From a checkpoint of a small multi-label image tagger: activation leaky_relu, 48750 training examples.
Rows from block 2 of a small multi-label image tagger, named by matrix and row number. Rows with one number belong to one channel. Each number is 128 + 24 x the weight over its row's rms, rounded and kept within 0 to 255. All counts start at 0.
After each channel's rows are labels from the 100 images, of 14848, where the channel reaches its highest value: "strongest on" is what is common among them. Only what is clearly more common there than usual is listed. The data: simulated telescope pictures of galaxies.
# convs0: first 3x3 conv (model.blocks.2.convs.0.weight, 48x48x3x3, each kernel summed), inputs 0-47
# convs1: second 3x3 conv (model.blocks.2.convs.1.weight, 48x48x3x3, transposed, each kernel summed), outputs 0-47

convs0.23 [ 95 161 102 120 136 115 136 124 132 131 144 121   6 102  97 114 118 125 123 123 133  78 107 112 110 115 119 138 139 122 118 108 129 143 113 105 129 126 131 127 137 117 130 138 109 137  99 138]
convs1.23 [147 178 136 137 139 145  99 127 130 132 151 166 158 146 142 133 105 122 151 131  62 131 128 143  82 108 132 161 134  84 172 115 136 129 121 118 159 164 106 101 123 142 140 112 147 160 146 148]
strongest on: winding: anticlockwise outward; tilted; barred spiral; many-armed spiral

convs0.14 [127 124 132  92 120 117 147 120 142  44 139 127  89 118 129 117 153 132 113  95 137 129  88 121 128 118 111 136 145 168 112 128 154 103 104 114 108 137 124 125 133 115 120 107  52 104 110 142]
convs1.14 [137 135 134 163 143 182 106 108 118 106 122 188 115 150 125 123 105 124 139 132 100 130 147 184 149 114 126 147 140 113 146 139 143 142  89 121 116 143  80  77 164 113 122  98 138 136 113 149]
strongest on: barred spiral; winding: anticlockwise outward; tilted

convs0.37 [149  77 115 161 102 111 140  99 125 105 100 140  67  88 122 105 131 109 145 134 137 109 106 131 176 101  99 133 137 136 124 135 140 109 123 110 125 100  77  94  87 129 133 101 137 113 124 138]
convs1.37 [138 120 157  98 112 129  81 145 144 124 137  91 116 152 129 142 113 121 125 125 132 118 110 137 125 108 166 123 139 115 190 105 152 110  92 118 153 177 124 105 172 125 179 131 170 134 154 139]
strongest on: many stars; barred spiral

convs0.3 [109 165 121 183 117 106 166 140 120 133 145 104  54 129 109 134 127 109 161 136 119 124 101 129 119 103 100 141 114 111 110 100 132 133 139 166 112 136 116 147 149  89 162 165 126 136 142  96]
convs1.3 [121 172 129  91 113 115 112 107 140 148 107 167 141 166 152  98 149 149 127 144 127 167 108 145 112 119  86 136 151  90 157 146 102 131 166 118 152 140  91 108 160 133 166 124  89 131 136 133]
strongest on: winding: clockwise outward; two-armed spiral

convs0.42 [ 94 142 114 128 111 102 114 135 128  83  91 108 140  97 110 122  75 104 130 117 147 128 120 129 151 103 128 111 132  88 143 108 112 121 109 107 138 132  68 116  83 107 126  83 161  93 130 118]
convs1.42 [127 121 139 137 132 135 111 160 128 155 140 120 123 102 157 139  95 104 138  87 122 140 132 129 142 111 144  80 148 145 190 115 157 138 100 130 126 152 166 141 127 100 118  94 166 100 191 124]
strongest on: many stars

convs0.0 [ 75 108 141 105 134 147  87 123 152 149  88 155 103 131 122 151 139 136  97 128 108 130 120 169  96  73 131 106 120 126  89 160 115  97 118 122 118 139 147 101 145 118 131 129  78 100 121 145]
convs1.0 [145  74 108 150  84 144 101  93 120 123 130 128 130 167 112  77 179 135 126 153 114 143 138  98 135 148 125 152 145 117 140 142 120 136 148 132 103 164 125 133 139 129 109 146  62 144 138 154]
strongest on: many-armed spiral; winding: anticlockwise outward; winding: clockwise outward

convs0.35 [182 183 121  76 151 158 107 150 150 141 143 138 132 118 176 127 147 126 140  99 136 113 127 134 128 149 151 121 109 168 127 143 172 121 115 102 139 162 132 176 134 143 119 145 122 101 125 150]
convs1.35 [128 120 113 137 112  99 121 141 139  83  63 142 131 138 140 118 112 129 159 118  77 145 177 126 120 155 101 139 147 101 123 171  67 115 129 117 158 136 128 101 135 119  88 129 121 114 140 124]
strongest on: winding: clockwise outward; tilted; two-armed spiral; barred spiral

convs0.24 [178 140 135 106 143 155 115 137 165 129 155 136 120 124 146 125 147 133 175 171 159 120 148 148 136 119 195 142 148 159 128 167 137 113 135 131 125 126 133 177 142 148 125 149 168 156 143 146]
convs1.24 [158 151 110 151 133  99 114 136 177 119  74 148 127 142 134 128 113 137 129 105 151 118 158 114 124 118 162 136 129  98 118 101  67  90 171  96 127 137 106 119 111 104  83 111 123 124 108 142]
strongest on: bright star with spikes; barred spiral; winding: anticlockwise outward

convs0.25 [134 144 121 134 124 124 104 125  82 138 131 142  78 119 143 130 127 125 122 144 157  87  98 126 140  26 131 124 164 114 142 138 124 103 154 153 114 113  97 125 111 120 130 150 157 123 121 112]
convs1.25 [178 123 150 119  41 140  87  91 120 130 148  86 119 139 127 117 101 131 127  97 126 136 118 138  70 113 135 104 136 117 139  96 124 127 137 102 147 158 115 136 145 124 131 157 135 138 115 129]
strongest on: winding: anticlockwise outward; barred spiral; tilted

convs0.11 [130 116  97 118 112 126 125  85 108  69 123 131  92  82 127 128 145 112 140 129 144 104 114 108 162 113 103 108 106 144  78 116 152  75  87 110 118 134 118 122 115 110 128 119  75 140 132 126]
convs1.11 [121 122 145 124 137 173 135 152 127 122 151 114 129 133  86 145 106 104 107 123  81  75 130 153 125 111 142 140 130 130 149 108 157 117  90 138 130 142  66 120 144  81 143  87 165 105 117 131]
strongest on: many stars; barred spiral; irregular

convs0.4 [142 139 152  83 133 134 122 124 156 123 140 135 107 109 173 140 138 120 156 141 154  57 141 157 107  76 126 133 123 173 115 160 125 111 120 135 129 122 150 132 138 143 102 170 128 157 158 160]
convs1.4 [122 115 118 134 109 144 103 103 137 119 114 136 123 141 109  81 149 143 126 138 130 122 112 140 130  97 103 145 102  94  99 104  75  75 190 111 136 141  80 102 111  86 143 142 123 148 135 128]
strongest on: many-armed spiral; winding: clockwise outward; round elliptical

convs0.12 [114 162 136 120 124 117 118 111  55 161 127 136 140 146  71 120 116 130 112 113 140 128 110 126 141 113 143 138 150 103 119 130  90 116 168 159 114 121  66 143 164 161 133 143 131  99 116 114]
convs1.12 [152 140 121 127 128 132 146 123 138  77 127 122 134 162 115 115 118 144 128  93  93 130 153 130  98 139 125 125 167 134 117  76 164 155 143 102 139 116 138 151 131 144  84 182 115 191 112 131]
strongest on: barred spiral; winding: clockwise outward; tilted